config = dict(
    arch='vit',
    num_experts=16,
    moe_every=2,
    positions='conv',
    beta1=0.95,
    max_precond_dim=1536,
    batch_size=128,
)
Rows from block 7 of a small image classifier, named by matrix and row number. Rows with one number within an expert belong to one neuron, the router's apart. Each number is 128 + 24 x the weight over its row's rms, rounded and kept within 0 to 255. All counts start at 0. After the name is the row's rms in percent of the matrix's.
Before each expert's rows are labels from the 100 images, of 14976, where the router gives the expert most weight on average: "colour at peak" is the nearest of a few named colours to the mean colour under the peak. Only what is clearly more common there than usual is listed. The data: single printed letters, digits and signs in grey, bent and noisy.
# router: router (model.blocks.7.mlp.router.weight, 16x192, trained with AdamW), inputs 0-95
# up: expert up (model.blocks.7.mlp.up, 16x192x192), inputs 0-95
# down: expert down (model.blocks.7.mlp.down, 16x192x192, transposed), outputs 0-95

# expert 11
colour at peak: black
router.11 104 [ 99  81  99 136 128 134 154 124 153 136 160 173 110 138 141  91 113 152 124 107 128 181 126 125 130 126  94  99  88 146 117 163 132 124 169  92  88 145 140 111 146 136 141 114 157 113  83 126 101 142 114 153 157 109 132 106 164 121 141 117 141 107 148 125 174 108 128 144 138 133  78 137 154 118 157 109 144 116 111 150 102 123 173 145 126 133 143 115 126 167 145 151 117 142  69 118]
up.0 103 [158 162 104 133 135 125 122 100  81 109 100 134 130 163 147 152 142 110  95 101 132 134 103 132 138 155 155 104 121 113 107 146 109 139 136  85  94 140 175 130 132 115 151 130 159 150 139 148 126 125 149 151 126  89 115 127 133 193 125 122 146 147 146 153 102 122 115 109 153 135 127 118 119 124  95 163 128 139 140 163  91 129 123 144 132 172 121 161 127 126 111 126 133 108  80 166]
down.0 101 [134 123  99  92 104 112 116 117 113 139 125 128  75  91  64 167 142 103 110 157 128 121  91  72 135 139 126 145 104  91 128 158 155 109 130 119 135 176 126 124 142 108 119 129 132 111 106 110  99  95 125 135 143 135 153 117 123 122 127 110  82 138 145 150 107 148 166 132 138 114 180 135 107 168 158 132 135 119 100 142 139 103 103 133 134 101  93  99 106 187 106 118 145 147 111 122]
up.1 109 [128 147 165 111 153 147 139 112 194  95 130 154 147 133  94 151  91 142 138 119 122 144 133 111 124 146 141 157 120 130 142  84 120 152 152 114 127 103 110 100 149 126 135 139 110 119 148 145 144 112 123 125 114  85 111 108 146 149 127 127  86 104 172 145 175 135  85 156 144  83 129 135  59 154 131 162 139  98 170 125 193 131 122 141 116 140 172  98 107 120  59 127 135 104 103 109]
down.1 104 [122  95 130 151 115 190 125 134 118  96 149 148 138 138 113 141 129 193  98 135 134 155 136 166  85 109 156 102 134 175 122 114 153 112 122  89 147 170 135 122 171 143 137 123 125 151 119  75 110 158 145 163 148 119 124 106 143  92 120 105 101 111  71 108 116 117 164 111 129 120 124 192 123 122 157 106 114 100 152 137  86 108 166 150 133 139 138 150 114 130 148 117 137 159 130 120]
up.2 093 [120 127 114 116 133 122 140 174 136 148 128 111 122 171  94 117 165 105 193 139 137 142 101 131 122 127 145  92 103 134 132  86 142 172 121 174 151 195 135 127 104 172 116 153 164  93 108 127 168 135 165 149 146 113 138 146  90 119 162 152 140  80 146 129 107 133 103 138 135 154 101 128 133 113 156 121 172 158 133 143 114 124 108 108 130 147 139 149 142 149 133 128 145 142 116 139]
down.2 092 [105 148  74 146 119  99 152 142 141  94 113 125  86 140 133 139 116 126 104  99 130 102 115  94 125 144 114 217 112 105  85 154 134  86 163 104 144  94 150 115 124 136 141 123 142 148 125 103 107 124 127 132 113  87 118 146 164 107 132 123 112  92 150  86 162 127 168 114 153 138 145 154 167  93 165 169 119 167 114  92 157 149 149 120 114 119 110 112 135 106 134 137 143 134 158 146]
up.3 078 [145 147 150 149 131 117 133 111 157 121  91 104 136  94 137 140 128 107 155 194 121 119  97 136 138 105 163 139 192 137 164 152 158  99 129 117 128 129  81 129 132 130 116 141  89 124 102 141 136 150 153 118 142 136 119 107 145 153 122 150 119 166  83 145 130 118 141 103 112 109 139 121  94 122 145 133 144  81  93 103  72 139  80 113 108 132 108 151 135 126 133 107 132 108 162 117]
down.3 078 [125 134 143 143 145 128 153 148 123 111  99 130 134 119 144 131 185 157 123 150 133 135 110 135 190 139 100 129 120 166 116 137  89 100 164  98 133  90 115 131 142  97 158 128  77 119 152 117 141 152 114 139 130 122 129 155 160  81 158 154 161 104 137 170  98  92 137 135 149 118  92 139 110 149 158 128 122 102  95 145 136  86  75 114 124 138 105 128 145 116  94  76  97 129 182 118]
up.4 111 [129 126 151 103  88 124 126 133 113 138 145 125 154 136  95 111 134 110  81 117 125 134 132 141 111 128 154 130 132 136 119  74  97 126 138  77 117 199 146 120 127 137 120 130 165 121 132 128 122 115 170 111  73  91 132 118 138 120 121  91 132  91  80 149 161 135 115 136 140 124 129 139 131 130 123  76 142  92 146 158 132 125 109 120 109  81 159 123  96 162 122 123  98 124 149 157]
down.4 107 [141 187 154 125 101 117 139  94 124 127 112  90 112 148 154 179  92 157 145 131 157  96 169 138 116 100 133 127 165  90  90 147 124 140 146  77 147 144 149 136 155 138 101 178 154 151 103 131 157 117 104 134 120 102 141 142 119 115  96 141 144 173 140  89 112 143  90 117 115 151  81 158  95 158 149 171 153 109 141 148 136 114 115 133  81 136 104 110 116 107 111  98 131 123 105 106]
up.5 101 [125 174 175 112 119 100 131 161  97  86 138 146 115 151 110  69 132  66 131 105 142 130 131 153 110 123 119 143 136 182 177 120 155 110 128 128 139 131 160 150  90 126 105 114 113 115 165 129 128 130 104 140 101  89 127 138  96  82 111  81 104 101 125 118 134 149 155 118 134 165 168  91 142 122 143 124  98 137 166 103 101 160  78 162 137 104 107 115 114 111 111 158  92 174 114  73]
down.5 103 [131 127 123 142 106 141  74 140 109 110 145 117 120 148 168  66 134 137 135 124 156 121 128 144 149 132 103 102 100 143  83 138 125 149 138 141 129  94 129 219 118 120 105 131 126 144 119 162 109 111  84 135 144 130 110 183  92 139 121 216 101 156 126  98 135 136 124 124 154 116 121 111 133 115 127 126 124 102 157 137 157 114 130 117 128 129 125 116 117 109 185 152 116 102 127 139]
up.6 108 [143 105 100 143 177 158  94 147 104  77 150 105 119 138 120 123 134 160 141 123 146 166 122 194 142 128 149 105 129 114 150 163 135 135 127 140  96 109 145 110 174 145 137 142 115 125 112 168  69 127  76 140 134 113 158 147 126 124 167 112 147  95 147 145 122 133 114 142 121 100 139 100 147 133 136 109 114 136 173 123 106 133 159 140 128 134 193 126 159  99 141 129 155 118 111 145]
down.6 105 [109 112  78 115 162 131 168  86 102 134 152 155 143 181 105 130 132 112 121  58 105 117 115  81 132 150 135 114 141 107 136 138 162 138 142  84 118 114 133 135 121 136 134 123 126  80 122 110 128 124 137 134 159 132 109 136 160 109  61 112  91 150 133 127 141 121 156 157  83  95 147 132 143 102 138 139 135 158 101 117 113 144  99 145 117 141 143 142 132 155 126  98  74 135 127  86]
up.7 111 [138 126 132  95 172 122  76 116 100 125 137 144 164 144 102  98 147 159 165 163 127 137 132 134 123  95 156 153 124 121 145 166 189  83 125 146 111 103 142 152 179 153 129 126  82 148 142 110 128 135 109 179 128 118 137 134 139 128 125 136 128 103 102 155 133 185 158 134 106 136 135 146 139 107 157 122 118 167  95 129 110 131 167 159  88 195 117 163 102 115 133  95 147 120 140 126]
down.7 105 [124 146 119 134 117 136 135 164 174 144 108 113 146 157  94 125 129 132 125 113 142 133  65 126 144 101  84  67  92 150 146 135 132 137 131  85  76 108 160 114 150 140 119 132 159  99 104 159  95 111 152 100  96  88 109 143 138 117  99 129 146 152 145 118 148  93 156 188 115 119 127 146 128 127 130 147 111 101  84 138 171 146 131 151 139 136 163 104 127 125 181 130 117  76 114 100]

# expert 6
colour at peak: grey
router.6 120 [152 146 158  77 126 108  59 161 122  92 179 118 129 160 150 117 143 126 174 140 177 118  96  72 111 130 134 163 144 126 131 119 159 150 108 161 123 109 150 137 165  87 106 160 114 108 145 117 122 116 103 121  87 148 124 123 126 113 147 129 170 110 131 142  93 110 124 137 147 126 146 135 156 171 167 129 147 123 139  97 153 145 157 162 146 135  85 136 123 120  96 148 131 143 115 135]
up.0 092 [149 115 118 144 128 142  92 121 123 114 142 119 150 137  87  84  81  93 149 129 167 104 148 108 137 132 149 145 131 114 154  68 100 153 119  90  90 160 113  98 134 147 101 108 131 153 180 113 169 163  95 117 117 107 116 157 116 118 125 149 120 146  87 147 133 112 108  77 138 158 139 140 125 143 126 107 122 154 156 129 144 133 102 110 109 110 151 141 135 150 136 124 155  98 169 145]
down.0 088 [149 149 105 112 106 148 118 129 102 154 137 156 145 135 113 114 136 122 130 127 153 107  89 111 121 115 101 128 128 124 160  97 171 164 136 133 108 108 110 128 112 106 167 104 132 116 126 109 122 132 109 194 150 187 134 116 148 104 146 107 121 123  96 143 139 152  96 124 111 118 141  88 101 154 128 131 121 120 136 146 159 139 107 141 159 115 129 136 104 119 153 104  96 133 108 105]
up.1 102 [ 73 145 148 109 140 108 133 154 149 119 108 170 130 114 156 131 137 162 111 118 106 158 120 138 157 149 116 119 113 116  92 136 124 134 148 109 133 131 149 134 118 114 125 122 158 123  97  87 119 148 143 125 140 124 138  87 106 118 105 155 106 127 126 143 132  77 167 191 128 103 111 123 124 105 114 112 122 121 129 114 110 157 141 155 112 183 126 103 116 119 114 119 149 109 109 104]
down.1 107 [147 108 153 117 163 172 140 163 144  87 129 124  95 181 114 114 146 167 147 147 102 137  99 135 111 116 128 114 103 168 114 144 123 102 154 136 116 144 149 149 165 122 154 103 128 154 123 128  89 157 121  84 132 120 131 125 178 152 114 110 113 131 137 171 126 137  63 105 123 112 127 168 160  95 144 123 112 118  90 117 116 122 133 138 149  77 132 196  88 159 161 110 140 106 118 163]
up.2 108 [148 149 169 129 102 105 113 142 101 142 105  78 137  54 140 152 133 129  93 161 107 137 116 101 135 126 140 154 160 117 117 164  92 102 105 172 144 107 123  94 142 146 168 176 112 106 108 137 107 141 121 109 104 110 101 120 134 144 150 170 117 125 121 121  99 147 151  86 134 142 100 121 176 124 159 137 140 124 118 110 130 126 107  87 121 111 142 106 164 101 154 145 109 131 148 140]
down.2 112 [126  90  76 135 102 128 125 113 147  79 158  87 168 155 168 161 141 158 156 102 139 126 153 116 168 133  96 102  92 100 118 111 150 116 113  84 112 130 133  85 105 128  97 107 137 152 104  95 138 119  86 124 103 150 124 111 166 107 106 128 121 120 143 137 149 117 171 133  84 156 108 155  96 120 102 150 156 152 111 138 119 145 120 163 129 162 119 110 117 164 131 152 127 121 102 135]
up.3 105 [143 144 111  62 151 160 126 116 120 109 114 146 128 142 116 124 101 153 135  88 140 139  84 110 145 123 167 138 151 104 127  89 112  82 117 122 149 143 152 120 134 120  99 136 169 109 117 157 154 101 168 139 154  87  97 157 120 146 144  91  82 132 160 143 115 113 130 113 142 109 156 142 100 153 146 108 116 115 143  99 129 134 117 135 115 120 150 124 109  85 100 150  93  84 130 136]
down.3 095 [109 107 127 147 120 153 109 171 123 152 111 101 148 123 136 111  97 108 146 172 132 134 137 128  74 122  84 146  48 128 126 102 143 136 110  91 137  72 114 112 134 119 115 129 138 140 137 117 113 131 166 116 146 139 117 169 171 110 141 134 110 102  85 129 155 105  93 120 144 149 128 163 164 133 130 145 185 154 122 117  86 119 180  95 162  91  99 117 128 161 131  98  97 138 106 153]
up.4 090 [113 155 103 157 121 122 142 107 102 155 124 163 147  82 171  85  92 122 113 139 164 125  78 160 113  74 139 143 138 139 125 126 112  99 123 115 127 112 119 100 134 114  77  75 142 133 152 125 155 155 134  99 158 103 110 129 117 160 127 123 111 128 124 146 142 118 138 137 121  81 150 117 138 117 109 102 150 105  63 105 158 105 135 139 116 163 174 137 133  91 134 108 139 123 154 128]
down.4 077 [154 107 113 125 122 129 159 115 123 110 125 194 151 100 120  71 131 117 111 127 132 118 149 118 156 187 102 145 143 112 135 139 132 120 136 139 129 161  81 127 103 107  83 139 127 141 170 129 125 100 141  90 157 134 148 126  80  99 141 132 132 160 127 130 103  97 134 113 137 114 111 128 160 187 130 122 134 134 139 139 141 169 185 114 108 116 106 166 122 149 108 132  96 128 151 131]
up.5 094 [128 102 129 135 138 144 118 136 142 131 146  75 140 158 141 130  63 107 126 101 134 156 125 147 100 149 126 124 105 161 143 118 167 165  91 121 173 141  87 151 160 134 127 153 138 118  98 146 151 180 126 125 135 105 121 103 123 119 117 131 126 144 161 150 146 105  94  77 123 100 152 150 140  95 154 109  99 107 139 143 147 111 117 125 108 162 121 139 170 147 138  78 116 112  84 133]
down.5 098 [147 144 131 102  88 116 177  98 120 156  70 131  81 133  81 134 170 119 129 149 108 147 131 111 168 124 116 106 159  89 113 134 102 116 133 152 120  90 109 138  98  76 119 119 120 118 146 179 120 144 150  83  89 123  95 118 122 151 102  96 149 104 135  90 168 141 136 138 143 147 143 146 178  99 148 169 111 171 135 137 157 110 128 147 150 123 167 107  82 118 132 153 125 180 137 102]
up.6 101 [137 153  86  92 131 101 136 140 114 130 136 127  88 113 182 118 107 146 120 136 120 134 167 102 102 132  97 124 100 119 145 111 105 137 106 155 125 160 130 119 112 102 132 164 102 135 113 143  92 127 165 118 116 120 113 161 113 175 140 134 145 138 155 146 141 143 127 143 143 139 123 151 135 124 141 128 172 156 140 122 143 166  84 153 160  86 139 104 143 110  96 152 168  95 147 105]
down.6 095 [127 106 131 122 139  90 163 109 141 145 108 156 116 157  62  82  94 125 181 141 161  96 166 135 117 133  99 131 113 121 136 144 103  88 127 128 106 117 148 133 117 140 162 123 170 120 161 111 164  86 163  98 130 136 130 138 128 102 137 112 114 118  98  88 115 178 168 151 156 102 137 178 144 168 144 121 105 109  93 117 157 167  79  78 153 125 154 109 165 158 141  76 146 137 125 126]
up.7 095 [129  90 137 152 121 154 164 129 112 107 119 100  84 167 133 103 123 124 114  85 123 135 129 107 153 155 124 156 104 145 103 138 117 130 137 118 150 112  93 130  51 125 105  76 147 121  83 116 151 113 124 112 111 152 144 160 137 200 153 165 116 144 139 165 139 157 101 105 118  96 151 158 113 142  90 138 122 162 142  89 167 104 133 119 148 114 119 122 164 116 113 131 155 123 131 146]
down.7 096 [145 188 134 114 143 110 130 156 114 153 160 111 130 122 165 155 107  80 110 158 124 137 134 121 155 100  91  77 148 106 154 117 112 169 111 133 130 128 168 138 119 140 114 138 131 137 116  85 118 160 131  80  96 111 124 104 168 130 113 100 140 140 148 155  98  90 163 112 126 131 124 147 134  98 114 116 124  94 136 151 136 121 169 159 101 141 190 119 138 128  79 141 149 142 117 102]

# expert 10
colour at peak: black
router.10 105 [126 144 174 140 114 129 147 113 140 119 123 145 159 133 136 161 109 129 113 136  95  95  95 116 153 151  92 140  99  80 137 133 107 122  89 114 100 173 165 100 150 130 146 122 117  92 162 125 106 110 135 159 135 134 172 163 101 128 141 151 166 123 136  85 112 116 125 157 142 147 167 126 105  94  73 104 111 142 117 145 100 143 106 156 136 158 123 121 127 108 141 108 148 150 138 120]
up.0 096 [146 124 135 119 159 107 152 124 121 137 164 131 107 134 117 136 155 130 110 126 150 115  98 152 163 158 144 144 118 132 119 157 159  86  97 156 162 132 165 127 138 104 125 126 134 133 122 126 119 115 126 134 159 121 190 159 152 171 144 128 127 143 142 125 158 114 122  91 111 119 137 132 144 143 158 138 151 129 182 129  86  69  55 115 127 155 148  65 110 167 106 111 130 132 126 142]
down.0 096 [126 127 116 162 120 122 120 124  98 136 106 139 126  83 123 126 100 126 139 158 132 148 138 159 146  92 125 152 126  84 124 150  99 155 133 113 137 109 147 118 113 144 115 114 155 154 126  84 131 132  93 126 154 115 139 149 127 153 124 106 143  95 139 151 111  96 175 140 148 110 101 101 112  95 109 183 115 132  99 126 173 114 128 168 125 110 171 128 191 148 139 130 151 104 133 154]
up.1 100 [139  98 106 107 160 132 179 149 138 156 130 119 127 136 119 122 141  99 174 128 180 134 121 131  93 126 103 126 141 175 101 123  90 130 131 168 124 150 137 127 140  69 114 140 138 180 127 115 123 136 126 151 111 113 111 162 118 114 168 159  99  96 147 127 172  99 131 157 138 115 139 149 109 146 128 138 157 102  94 135 164 172 141 108 143  93 131 125 170 143 134 138 140 141 126 181]
down.1 101 [117 138 151 152 124 136 117 158 135 110 110 149 108 160 103 101 142 148 122 110 145 193 110 160 178 153 137  82  99  88 154 131 102 129 126  83 123  73 152 140  77 129 125 123  99 123 127 124  99 110 160  96 113 102 126 144 145 120 144 124 153 162 116 156 153 130 140 148 109  83 126 145 140 179  94 151 164 160 165 101 118 147 105 137 140 109  82 145 148 138 100  94  95 115 117 138]
up.2 103 [151 112  63 150 172 138 109 154 121 108 154 153  64 110 125 139 125 148 115 111 128 102 178 124 139 119  97 107  86 130 121 117  90 108 113 111 139 101 122 125  96 128  85 177 126 101 119 113 156 133 165 126 144 139 127  78 115 118 124 132 125  90 123 130 148 156  79 124 145 117  95 141  98  95 154 191  97 114 131 132 128 162 193 135 116 119 125  73 143 157 127 149  97 133 116 137]
down.2 102 [139 109 100 132 121 136 133 100 143 205 179  97  78 108 122 143 159 126 143 117  92 111 142 129 129 117 103  97 153 126 128 118 144 168 118 141  74 139 170 131 133 127 134 122 136 131 102 122 150  83 148 130 136 119 131 148 149 133 137 183 126 148 170 125  99 113 118 115 165  96 154  82 130 125 109 127 136  44 145 151  97 144 126 108  95 122  95 166 135 111 159 123 138 160 158 161]
up.3 097 [141  90 108  95 142 134 154  95 111 129 119 112 155 168 112 120  95  97 141 124  99 129 113 148 140 128 143  99 102 102  67 122 149 113 146 123 123 115 158  96 116  94 118 114 112 116 163 142 108 146 103 135 138 104 114 101 113 127 140 169 104 154 100 158 111 139 116 142 141 156 134 151 131 107 135 140 103 138 146 140 168 147  82 143 105 113  90 151 149  90 130 164 131 107 148 130]
down.3 099 [119 109 113 117 152  77 160  91 114 132 119 110 112 135  99 145 137 112 130  77 136 118 133 121 135 111 140 128 127 146 155  89 108 121 117 111 123 158 145 124 124 164  79 106 126 149  97  74 159  86 111  75 162 154 118 202 142 116 154 198 133 158 116 126 155 132 120  84  76 133 158 117 119 119  99 125 125 151 124 135 103 111 126 109 157 155 133 168  89 158 112 101 148 131 116 120]
up.4 113 [105 118 135 108 109 145 106 119 147 120 151 156 124 120 109 121 120 154 133  96 124 135 121 108 120  90 120 100 139 113 171 109 114 145 111 107 178 139 146 187 160 110 104 101 135 117 151 178 138 156 119 141 132 146 143 147 140 145 137  85 132 131 105 117  94  98 115 132 116 135 168 119 131  91 109 181 104 118  78 146 109  92 106  73 157  99 140  98 140 123 129 123 123 141 163 141]
down.4 109 [157 119  69 162 121 148  94 138 118 149 127 149 153 143 174 109 154 102 143 144 104 135 149 122 143 154 152 124 118 155 109 143 162 133 150 154 135 142 112 112 158 170 136 132 153 117 142 121 139 124 144 128 131 106 106 143  92 150 129 122 146 129 150 128 114 100 122 114 113 154  99 119 153 178 131  96 115 120  83 125 134 128 149 120 146 152 135 132 101  94 108 144  98 154 116 101]
up.5 096 [ 98 122 107 125 128 140 104  81 126 142 156 110 158 152 130 135 147 155 157 111 126 138 165 121 171 108 134 149 124 119 157 104 123 134 137 156 138 134 117 131 101 125  80 103 161 139 127 118 141 128 100 146 137 101 170 107 130 149 101 102 130 101 143 106 129 114 139 147 101 133  73  77 122 108 152 143 110 168 167  78  87  86 112 124 102 152 116 133 141 154 178 107 148 130 107 163]
down.5 085 [132 149 148 120 124  89 130  95 154 142 116 122  75  96  94 111 156 178 134 139 146 103 110 135 114 107 137 115 108  94 111 140 174  89 144 136 176 115  96  95 166 161 145 116 109 140 112 123 148 157 141 128 157 132 104  90 150 112 140 110 121 143 103 142  85 111 116 124  91 121 133 144 127 141 145 151 148 123  90 153 151 155  92 146 115 138 101 123 162 119 140 121 165 134  90  92]
up.6 100 [118 117 126 149 137 108 141 126 115 143 125 149 159 144 116  94 105 164 152 128 160 107 124 154 148 123 132 111 141 155  80 135 125  45 133 117 112 158 139 101 105 143 129 150 114 151 116 123 117  85 135 121 129 161  91 133 137 132 110 118 135 148 148 139 137 159 128 112 145 102 155  69 107 121  63 148 148 109 153 123 204  94 125 134 130 122  92 147  72 131 144 114 105 126 131 136]
down.6 102 [117 189 122 122 150 153 121 119 150  95 125 144 150 142 112  71 114 152 109  78 123 152 118  83 119 120 130 158 146 141 110 110 161 155 144 110 117 162 119 125 121 111 130 139 121 125 144  95 100 170 147 115  95  89 148 126 119 103 124 148 108 158 131 106 122 160 139 131 129 154 129 135 154 103 156 150 116  75 108 117  94 127 126 124 155 173  86 115 118 118  87 122 119 141 120 119]
up.7 097 [ 84 167 123 149 161 100 156 141 126 158 149 153 136 100 123 139 136  91 182  89  87 160 141 123 126 187 120 175 121 124  96 103 114 158 103 156 176 119 116 146 136 157 125 107 137 120 107 163 137 102 157 134 135 107 139 121 111 125 117 113  65 151 105 131 137 126 117 154 105 132 130 161 156 135 134 145 158 117 112 126  73 129  90 114 118 135 100 113 149 126 129 132 105 146  94 143]
down.7 099 [138 121 142 140 132  98 117 127 152 134 165  92 117 118  88 125 123 133 124 131 145  82 133 142 114 131  96 131 147 147 128 106  81 118 115 174 151 104 107 113 183 119 125 122  81 158 128 100 182 112 125 148 172 121 115 139 142 138  99 104 136 135 118 170 106  95 114 157 162 141  82 144 192 133 124 127 142 171 171  81 137 100 188 101 134  95 151  94 134 114 142 120 132 101 126 151]

# expert 3
colour at peak: grey
router.3 090 [161  84  96 101 102 181 129 126 122 114 102 108  97 137 135 159 153  98 146 100 155 141 130 149 106 134 131 142 162 150 158 107 133 133 120 145 148 105 135 141 127 143 170 115  92 170 153 133 125 137  96 147 150 131 126  98 126 117 175  92 115 171  92  84  85 111 139 128 113  86 132 171  78 161 137 126 160 168 162 118 138 135 135 152 112 114 165 148 135 124 111 142 154  93 143 102]
up.0 100 [108 167 146 129 145 151  98 137 121 150 111 164 120 181 135 128 153 114 157 107 141  99 184 142  94 183 140 108 144 126 119  97 126  97 110 125 151  99 123 147 105  95 133 108  93 141 145 151 142 113 164 144 130 151 120 127 119 120 147 142 114 121 185 141  88 192  90 130 101 146 107 145 121 128 128 119 130 112 155 105  86 122 109 134  91 116 152 102 122 175 145 106 102 113 152 150]
down.0 099 [105 144 111 113 114 137 155  98  97 138 135 119 120 108 151 108 114 109 136 165  99 136 117 103 127 107 108 149 162 160 121 129 143 145 188  91 107 132 168 120 152 143 153 105 110  81 115 119 124 129 109  88 103 146 153 112 114 147 105 110 135 169  98  91 146 113 136 105 134  90 114 148  95 105 141 138 113 122 159 102 146 121 110 158 131 158  84 107 167 123 101 143 172 174 102  94]
up.1 105 [127 116 120 163 114 134 102 131 144 101 119 114 153 126 146  99 154 134 159  92 120 134  97 110 151  85  72 107 118 146 115 112 124  97 103 123 117 114 140 174 162  71  98 130 126 144 123 130 134 117 162 150 150 134 155 124 152 103 146 189 116 159 132 109 175 133 115  92 137 109 124 129 145 155 163 163 114 140 104 153 153 159 100 141 112  93 123 114 127 126 134 148 124 113 145 149]
down.1 105 [166  95 101 154 130 125 126 139 144 115 165 130  89 125 122 132  81 120 152 118 103 140 155  69 138 163 179  71 153 135 160 130 146 120 141 143 145 114 103 113 129 137 171 112 105 154 135 132 156  94 102  96 142  40 118  79 123 135 136 137 169 131 108 118  96 115 143 147 149 132 147 161 152 125 147 103 127  82 162 102 156 135 137  79 120 140  88 157 111 145  91 128 133 143 114  99]
up.2 106 [101 187 100 107 133 125 138 112 110 187  82 108 156 144 107  99 104 182 145 128 133 107 125 141  90 125 112 111  92  59 179 141 138 111 155 121 114 132 105 152 134 111 122 130 101 133 119  93 101 161 141  98 138  91 141 100 122 141 101 143 107 137 158 122 112 148 126 113 158 148 149 125 145 144 125 145 147 116 118 123 133 185 130  84 153 151 111 123  82 128 113 127 136 107 163 125]
down.2 103 [117 116 130 133 167 129 132 106 150  89 139 140 124 136 130 114  80 119 138 119 137 127 111 113 176 126  92 108 102 127 117 143 113 116 133 139 143 118 141 158 135  86 167 115 123 154 114 144 103 124  96  90 112  97 103 157 154 137 133 155 120 152 142 109 160 120 107 114 139 111 124 115 118  80 148 128  94  87 125 144 148 115 106  98 147  86 175 116 153 148 117 162 113 130 120 134]
up.3 080 [139 151 177 135 147 166  96 111 118 158 146 140 126 117 148 172 127 120 114 126 132 135  79  85 135 152 145  95 112 124 149 107 148 127 146 143 156 179  98 115 123  82 123 103 131  99 109 144 110 120 125 133 137 118 145 147 152 146 118 125 126 157 143  79 101  71 130 113 116 122 156 112 122 160 143 105 139 136 128 182 109 138 124 166 132 126 129 110  68 120  90  88  80 168 123 140]
down.3 088 [141 105 147 146 140 106 130 147 139 125 174 162 148  98 103 127 108 101 100 113 125 109 145 110 120 142 141 148 138  84 113 157 124 119 124 105 114  87 182 144 132 118 132 140 132 127 138 133  67 120 125 135 137 146 136  63 122 132 117 118 139 140 106 172 132 133 116 128 117  92 133 131 151 138 132 124 132 176 105  88 122 138 100 169 102  92 138 145 114 128 114 129 196 121 151 105]
up.4 093 [181 136 102 115 147 150 173 131 164  85 108 131 126 140 128 124 101 118 105 104 123 116 157 100 126 138 124 163 106 145 123 110  82 151 145 122 109 122 150 181 100 103 136 135 106 120 147 143 105 134 127 139  54 146 123 141 128 117 138 109 137  94 121 199 143 153 141 153 127 125 104 138 152 145 133 108 138 136 126 112 134 151 131 142 150 135 132 104 118 103 119 150 143 149  81 120]
down.4 096 [136 158 116 148 129 124 139 100 121 151 155 113 149  84 130 121 128 136 133 141 141  90 117 160 111 155 110  97 177 137 132 133 128 130 132 136  65 109  88  89 156 106 151 142 113 110 135 114  89 104 196 130 137 125 115 115 139 135 165 115  87 122 122 126 121  84 149 117 158  99 129 117 101 119 124 118 107 111 148 137 124 150 145  89 110 151 115 113 138 118 126 131 154 169 139 152]
up.5 094 [112 106 133 139 101 156 136  95  84 193  98 132 167  88 153 126 155 151 132 152 145 139 127 139 112  95 145 135 135 163 127 124 153 120  93 128 164 136  90 124 148  66 129 137 145  92 141 144 130 117 106 139 104 162 133 113 160 134 129 159 128 112  85  94  86 165 134 144 144 142 143 131 131 117 163 170 128 147 146 119  84 178 122 135  84  97 143  96 134 127 163 177 151 114  80 133]
down.5 098 [159 142 113  98 137  81 183 119 133 130 130  86 107 145 120 148 143 136 113 121 107 136 134 115 151 129  67  83 109 148 148 141 148  92 128 125 111 129 166 128 135 125  87 117 134 144  90 123 127 158 107  92 106 115 132 144 122 142 117 123 164 123 137 174 126 109 106 130 118 134 119 162 194 134 152 121 172 150 116 142 132 126 122 121 165 139 120 164 164 129 118 126 129 152 101 134]
up.6 087 [ 83 115 121 116 160 131 145 109 129 172  91 110 143 152 131 137 116 116 135 115 124 175  93 100  89  96 139 122 136 108 135 155 153 119 118 100 121 126 136 109 120 157 109  90  90 111  78 183 123  98 141 129 185 150  69 103 168 118 163 137 108 154 158 155 152 122 112 134 136 130 148 141 136 107 119 104 132 102 145 163  92 153 134 126 139  95 128  88 175 136 114 104 103 128 141 146]
down.6 097 [141 102 123 121  84  84 112 133 154 100  57 139 113 156 145 152 151  93 126 130  83 106 159 107 168 157 141 122 121 186 153 119  89  98 114 105 157 131 126 128 130 152 122 148 141 121 103 155 131 172 128 181 139 119 124 122  95 189 142 149 171 121 130 125 118 115 167 146 117 154 118 112 132 129 135 168  75 136 177 142 118 153 108 119 142 140 137 131 138 110 134 120 150 129 130 146]
up.7 090 [180 142 103 154 114 132 127 106 110 114 170 165 136 190 119 147 112 148  97 172 136 152 155 157 106 120 115 130 142 124 120  92 160 177 149  92 117 125 125 148  97 171 179 121 153 104 125 138 176 138 129 150 176  87 164 136 129 135 119 124 122 106 142 118 122 140 115 124 140 156 127 171 164  98 136 138 141  97 179 134 154 119 131 108 144 151 151  92 133 141  96 105 108 143 100  86]
down.7 084 [111 123 145 137 177  92 147 122 120 124 138 101 154  90 163 134 122 150 108 133 125 134 163 137 124 105 133 122 129 103 113 155 115  95 108 121 142 136  94 120 125 114 160 129 161 146 141 116 170 109 112 103  96 183 113 126  62 175 123 114 123 102 138  97  86 162  91 116 113 105 116 118 138 117 114 170 155 131  93 113 159 124 121 127 163 145  98 109 122 126 129 150 134 132 125 129]